python train.py --model="image flow-matching model" --dataset="rendered dice on a table" --train_examples=36250 --image_size=32 --horizontal_flip=true --conditioning="none" --arch="unet" --objective="flow_matching" --cond_dim=192 --logit_normal_time=false --norm="groupnorm" --activation="silu" --weight_standardization=false --widths=[64, 128, 128, 128] --blocks_per_level=2 --scale_shift_norm=false --attention=true --upsampling="transposed_conv" --init="lecun_normal" --residual_init="zero_last" --optimizer="soap" --beta2=0.99 --lr=0.0035 --beta1=0.95 --shampoo_beta=0.99 --eps=1e-08 --precondition_frequency=25 --max_precond_dim=1024 --merge_dims=false --one_sided=false --adamw_lr_other_params=0.0021 --grad_clip=1.0 --steps=10400 --batch_size=384 --epochs=110.2 --lr_schedule="linear" --final_lr_fraction=0.1 --warmup_steps=520 --weight_decay=0.2 --adamw_weight_decay_other_params=0.01
Rows from block 8, named by matrix and row number. Rows with one number belong to one attention dimension. Each number is 200 + 30 x the weight over its row's rms, rounded and kept within 0 to 999. All counts start at 0. After the name is the row's rms in percent of the matrix's.
# v: attention query, key and value (stacked) (model.mid.1.attn.qkv.weight, 384x128, the v third), inputs 0-127
# proj: attention output (model.mid.1.attn.proj.weight, 128x128, transposed), outputs 0-127
v.67,090,174,204,198,180,113,208,262,181,195,190,242,185,213,192,216,199,197,225,246,163,134,233,181,215,136,238,197,209,213,232,208,190,150,207,197,216,245,158,202,211,186,179,216,229,215,183,169,212,174,174,195,189,189,193,169,162,229,182,215,158,158,221,266,226,145,226,222,218,215,209,166,168,243,185,220,221,190,247,211,222,217,194,206,199,221,213,172,183,212,198,238,206,174,132,200,210,224,237,213,221,209,189,234,117,213,167,219,171,224,232,164,201,144,239,181,180,230,277,231,232,157,175,230,214,199,217,240,214
v.68,114,192,200,151,179,168,201,267,194,180,215,227,201,190,177,162,115,253,218,191,208,173,265,242,238,227,166,187,199,198,241,163,215,206,229,152,232,152,202,218,210,229,214,240,238,197,185,171,246,187,219,271,229,229,223,198,179,170,141,215,176,211,197,192,140,194,183,222,220,221,232,244,200,231,130,186,203,173,171,238,198,204,196,245,192,219,194,195,184,258,166,182,165,183,166,232,211,203,226,179,170,182,234,187,201,177,170,203,175,175,275,237,161,172,194,188,194,186,189,207,198,214,223,219,193,226,251,242,176
v.69,087,157,194,223,226,178,199,202,223,220,182,220,183,237,197,179,237,170,169,183,193,184,249,190,214,183,218,183,197,174,204,206,240,248,220,164,226,230,153,188,237,168,171,216,210,204,239,145,195,170,206,142,211,155,227,150,255,192,217,258,166,209,232,190,167,205,267,162,184,163,257,218,205,204,166,167,158,185,225,189,252,181,197,158,209,185,209,219,159,221,235,207,216,216,245,154,225,167,189,152,209,217,193,218,211,129,210,131,210,264,206,263,192,200,173,234,187,169,228,244,217,226,171,200,211,186,214,210,171
v.70,121,187,166,229,192,185,222,242,181,176,207,170,200,206,218,214,180,222,235,219,186,250,251,169,221,162,142,211,238,221,146,171,191,207,205,180,204,215,204,248,150,227,189,220,237,264,170,201,224,212,150,208,238,254,197,210,171,205,224,165,172,172,229,242,173,179,197,196,220,241,187,198,162,201,211,225,198,112,196,230,191,253,184,208,202,195,205,180,264,176,187,254,194,182,185,235,231,217,238,199,229,167,250,152,188,213,217,193,179,178,259,171,214,233,261,201,246,226,221,192,234,192,172,177,260,209,192,249,224
v.71,085,235,236,191,183,240,179,211,182,210,176,200,211,249,181,190,204,230,177,200,241,177,248,224,194,269,215,226,188,197,194,254,224,183,177,252,243,194,251,190,221,177,208,168,237,164,179,129,189,191,224,285,175,160,192,217,151,201,197,196,235,154,116,155,229,225,176,229,162,173,147,233,176,190,196,195,179,261,226,193,219,232,177,175,207,211,198,227,187,216,213,144,245,149,193,231,198,185,234,236,192,195,167,195,188,180,166,243,179,152,171,188,148,197,199,165,221,181,209,202,203,218,217,212,200,172,219,181,226
v.72,081,218,224,203,227,230,247,198,203,211,171,232,221,215,187,251,212,96,222,201,169,218,173,266,209,233,227,237,226,224,231,159,191,171,224,237,161,238,165,152,239,201,189,225,200,171,155,216,159,229,204,182,226,181,185,170,209,217,144,203,216,242,220,156,206,184,249,222,216,220,209,187,217,221,262,188,221,224,197,249,190,169,240,172,195,245,279,151,203,232,211,194,161,208,217,162,163,200,164,209,222,260,180,260,194,207,226,217,194,235,196,211,230,209,214,168,214,209,228,229,196,201,161,172,204,212,158,214,207
v.73,110,226,189,238,184,189,215,240,166,192,208,197,164,251,200,242,246,192,184,208,218,152,212,132,255,224,212,205,210,211,215,250,230,145,191,151,227,238,200,228,210,198,197,211,248,204,203,183,198,169,184,248,190,191,194,217,138,213,224,199,207,181,160,236,156,140,199,240,191,212,136,203,139,237,143,167,200,208,170,231,189,300,217,231,171,176,165,230,240,219,197,215,220,154,217,169,210,185,187,202,166,230,215,207,158,223,192,185,191,148,214,208,177,207,190,181,190,262,198,190,213,174,201,171,250,197,222,167,215
v.74,098,217,213,202,220,212,207,165,220,205,246,151,232,207,215,168,185,131,246,242,190,211,201,240,206,179,190,174,193,154,173,200,226,181,191,228,175,219,192,159,229,192,231,239,154,161,218,239,187,176,235,165,168,180,250,229,258,292,182,169,191,196,208,186,162,189,249,202,175,157,210,158,201,224,259,200,223,198,204,174,218,143,229,167,189,167,235,181,173,192,196,197,187,187,235,208,245,148,206,241,199,224,174,204,258,188,206,214,251,268,173,184,253,215,187,232,205,193,162,199,176,197,176,231,180,224,153,195,231
v.75,086,170,201,213,198,217,247,179,206,169,192,216,210,200,214,216,185,210,168,191,235,226,223,196,149,260,185,210,175,128,260,246,172,207,177,255,206,222,235,197,186,208,151,190,287,244,207,188,209,211,183,192,180,194,165,240,153,176,214,225,176,207,189,256,238,167,172,248,231,236,220,196,167,141,242,259,182,197,189,227,163,193,225,219,190,189,172,210,252,231,196,216,232,225,205,199,189,252,219,246,227,250,197,191,218,151,195,224,262,211,217,230,175,256,188,185,246,232,194,214,224,215,217,178,171,194,162,216,177
v.76,113,161,212,170,175,213,206,125,182,228,200,212,221,197,218,220,183,215,213,236,169,204,180,156,209,160,208,157,203,168,216,204,227,225,167,224,210,154,248,134,187,194,202,269,184,155,229,183,171,233,237,171,197,211,202,135,164,214,215,166,200,179,249,185,269,211,237,232,179,222,215,162,245,177,179,232,195,198,202,165,223,173,219,185,202,226,180,213,147,190,191,186,235,228,186,159,233,177,267,193,234,184,186,140,216,197,205,222,203,276,204,196,245,197,184,216,226,177,149,220,180,165,229,269,213,183,215,226,199
v.77,095,255,159,236,273,205,216,186,250,179,262,167,158,211,224,185,193,156,164,210,172,227,155,214,251,238,250,245,217,176,164,218,188,210,193,260,179,162,220,228,223,172,233,215,166,222,202,212,212,177,216,232,217,222,191,237,151,235,176,154,189,226,264,191,205,209,200,193,194,185,204,218,169,166,274,268,201,177,173,161,177,221,189,241,178,226,238,159,239,225,231,221,212,219,241,220,165,189,254,168,191,192,161,231,164,175,174,193,221,211,208,185,190,204,226,190,204,200,228,184,189,171,214,169,183,196,187,165,163
v.78,081,172,174,216,211,259,197,143,161,212,179,277,191,182,264,181,245,195,222,228,269,174,206,171,217,203,165,250,212,186,201,194,172,263,212,201,188,225,167,188,216,217,192,248,217,227,203,247,241,176,282,177,194,182,192,214,180,197,195,203,221,166,267,167,208,218,191,216,215,154,205,183,183,218,209,218,183,204,225,183,217,187,230,193,233,238,218,143,220,195,222,162,174,197,186,195,171,198,184,150,189,169,165,137,229,123,170,155,223,215,242,214,182,206,237,211,199,200,219,233,163,188,215,185,144,185,184,233,186
proj.67,094,187,183,195,140,188,190,204,162,229,157,182,223,153,200,182,173,167,168,208,222,207,128,219,196,204,269,173,187,231,141,184,177,187,145,185,147,209,201,209,191,152,157,209,154,191,172,237,201,232,177,195,218,154,170,200,217,209,243,233,209,168,204,183,195,211,211,156,163,273,185,205,254,196,247,205,210,191,179,188,216,172,178,294,263,197,178,193,233,191,212,195,217,217,240,183,221,178,184,195,133,185,151,192,190,180,225,164,215,200,180,226,233,235,198,203,170,186,234,266,201,199,221,207,181,185,208,159,224
proj.68,112,221,203,189,149,204,187,208,176,213,169,169,145,186,212,195,217,205,194,210,201,227,214,218,203,218,234,257,210,222,182,176,223,197,179,175,222,192,231,218,199,158,176,134,211,198,247,211,190,206,252,155,124,158,210,247,175,183,233,234,177,211,239,167,230,183,186,147,135,226,238,208,253,227,211,245,197,228,247,221,167,211,164,222,176,183,183,173,158,211,233,192,212,184,173,170,142,184,157,184,244,197,201,223,149,258,205,200,179,240,184,182,208,250,199,243,228,182,241,199,205,183,210,218,130,178,266,197,204
proj.69,093,160,271,251,218,185,208,221,155,208,207,246,197,170,134,183,211,211,218,180,269,201,171,222,222,225,216,223,160,206,222,193,188,205,225,225,245,240,213,205,142,213,211,189,189,200,261,218,197,244,229,244,223,194,222,216,160,190,153,167,256,182,203,219,228,224,170,288,165,174,202,182,217,169,225,234,221,193,180,240,216,202,233,230,190,183,210,235,255,204,177,247,206,208,240,214,225,180,179,225,258,226,208,163,243,250,199,245,168,247,223,172,196,257,229,178,196,199,192,200,189,207,211,207,207,239,169,189,224
proj.70,113,193,229,151,213,193,233,157,184,198,153,199,170,149,247,186,186,176,172,171,186,163,190,221,172,232,226,173,215,208,213,241,225,195,133,222,146,193,196,208,216,173,204,174,186,253,162,231,216,179,151,185,180,163,150,240,227,233,214,226,135,225,232,181,177,191,250,187,198,217,216,226,235,216,181,207,156,218,192,167,213,214,190,259,128,244,173,174,202,214,217,225,209,188,170,182,214,196,170,202,136,168,137,244,211,218,197,181,211,144,200,218,185,178,203,162,160,171,210,266,224,242,166,191,184,164,226,196,185
proj.71,085,244,207,186,203,167,180,227,195,160,211,174,194,214,195,234,207,268,202,269,156,232,201,197,238,106,201,235,195,230,205,208,209,155,222,189,196,204,179,244,152,166,201,182,154,180,227,215,187,180,205,177,158,214,185,139,212,208,209,212,226,233,234,195,246,186,188,178,228,213,195,168,242,224,138,203,177,153,215,227,235,199,179,220,252,172,195,169,205,234,193,154,193,194,185,141,133,227,172,214,169,152,187,207,233,232,236,211,202,215,194,225,216,167,194,204,203,185,265,147,228,245,254,200,197,235,228,196,211
proj.72,081,160,163,250,206,160,163,265,163,180,184,236,204,150,200,155,189,208,218,214,190,162,205,180,208,204,211,130,151,209,226,221,183,236,172,175,215,117,224,192,213,178,171,224,187,198,217,137,232,208,209,229,218,184,192,206,187,160,184,246,203,150,135,222,183,210,158,222,227,199,190,220,207,239,202,257,215,133,244,210,188,179,222,155,252,223,212,262,213,186,224,218,182,217,253,216,182,218,228,204,214,230,207,192,224,225,144,216,228,202,205,216,230,254,176,196,185,188,208,195,134,239,183,193,175,210,187,202,172
proj.73,108,206,200,156,205,201,146,166,186,201,164,155,213,179,211,183,221,212,227,188,201,177,160,187,218,178,260,236,191,226,171,214,223,188,216,227,190,192,216,181,199,135,199,209,166,160,180,194,187,198,195,189,187,139,167,175,221,228,206,201,225,174,231,180,223,209,210,169,218,263,197,160,251,207,203,162,177,206,230,162,244,175,173,258,174,201,194,194,206,250,272,187,175,236,206,149,149,175,178,185,223,126,154,241,259,191,219,201,163,173,142,204,185,149,185,204,243,169,237,216,216,250,250,206,196,199,223,172,242
proj.74,106,190,200,232,243,206,236,213,211,209,166,238,219,216,187,204,223,220,214,225,229,212,216,179,185,165,119,164,213,201,244,201,173,231,152,230,207,189,163,217,150,239,196,251,260,229,172,163,205,253,178,210,252,220,193,199,205,178,194,224,217,184,206,211,198,243,172,238,224,200,159,234,178,188,166,234,214,212,201,176,173,165,257,134,242,201,193,267,260,206,168,243,201,237,179,164,150,210,188,193,203,252,257,176,173,241,180,222,178,207,230,214,154,196,166,155,226,210,180,202,196,162,180,196,209,174,138,206,201
proj.75,089,179,195,220,231,193,178,172,260,188,194,174,185,163,149,160,230,245,236,205,218,126,247,236,253,134,167,222,199,207,178,275,178,152,200,233,198,210,200,227,261,146,272,248,154,204,258,192,197,210,188,181,206,160,208,158,223,200,222,165,192,206,203,194,193,201,199,212,169,183,209,177,226,216,154,177,205,219,202,166,255,188,216,252,205,184,164,172,186,200,208,229,213,183,181,216,220,197,195,185,175,219,157,208,189,218,235,205,141,162,216,178,213,166,197,177,149,168,216,178,195,157,178,216,228,189,240,195,152
proj.76,103,202,168,232,160,211,210,234,191,182,191,198,222,230,186,205,219,205,142,190,217,194,298,207,168,223,189,231,241,179,202,199,216,215,218,198,217,203,200,197,162,249,289,230,177,248,227,215,213,268,162,266,247,266,180,240,199,150,202,191,187,154,273,227,193,223,223,212,199,199,159,181,182,156,227,215,203,225,216,191,164,168,167,157,176,178,184,208,220,183,159,180,207,179,235,216,186,224,198,236,211,250,238,174,218,230,149,179,206,215,195,163,169,189,235,242,170,189,224,204,184,175,194,195,202,241,167,178,227
proj.77,089,132,208,190,195,206,174,203,229,178,151,192,275,225,203,234,183,233,254,167,161,218,215,178,185,264,203,136,213,227,175,215,202,271,144,197,231,206,241,209,219,207,179,209,191,160,159,210,227,224,185,215,195,196,115,228,256,175,182,187,152,208,132,125,198,232,209,203,249,187,207,211,213,214,151,185,190,126,183,209,217,201,203,217,213,234,164,204,170,188,160,247,199,180,193,197,210,191,207,244,200,193,215,194,165,251,230,217,177,184,176,195,217,190,203,205,221,193,162,184,171,221,203,225,189,181,219,196,154
proj.78,085,170,223,232,182,203,196,236,173,189,201,190,204,191,177,217,177,173,221,176,227,185,218,227,140,193,189,246,199,132,202,165,241,199,189,218,247,164,247,205,158,159,218,153,210,164,239,191,161,219,250,216,161,212,217,166,179,222,159,252,159,202,225,231,168,187,198,224,207,202,175,226,212,150,165,194,165,163,192,158,260,201,243,194,163,202,238,213,169,230,175,220,178,213,230,205,185,193,237,217,208,242,218,212,157,242,184,175,171,202,203,257,176,193,172,249,150,198,216,173,142,218,185,192,265,265,215,221,149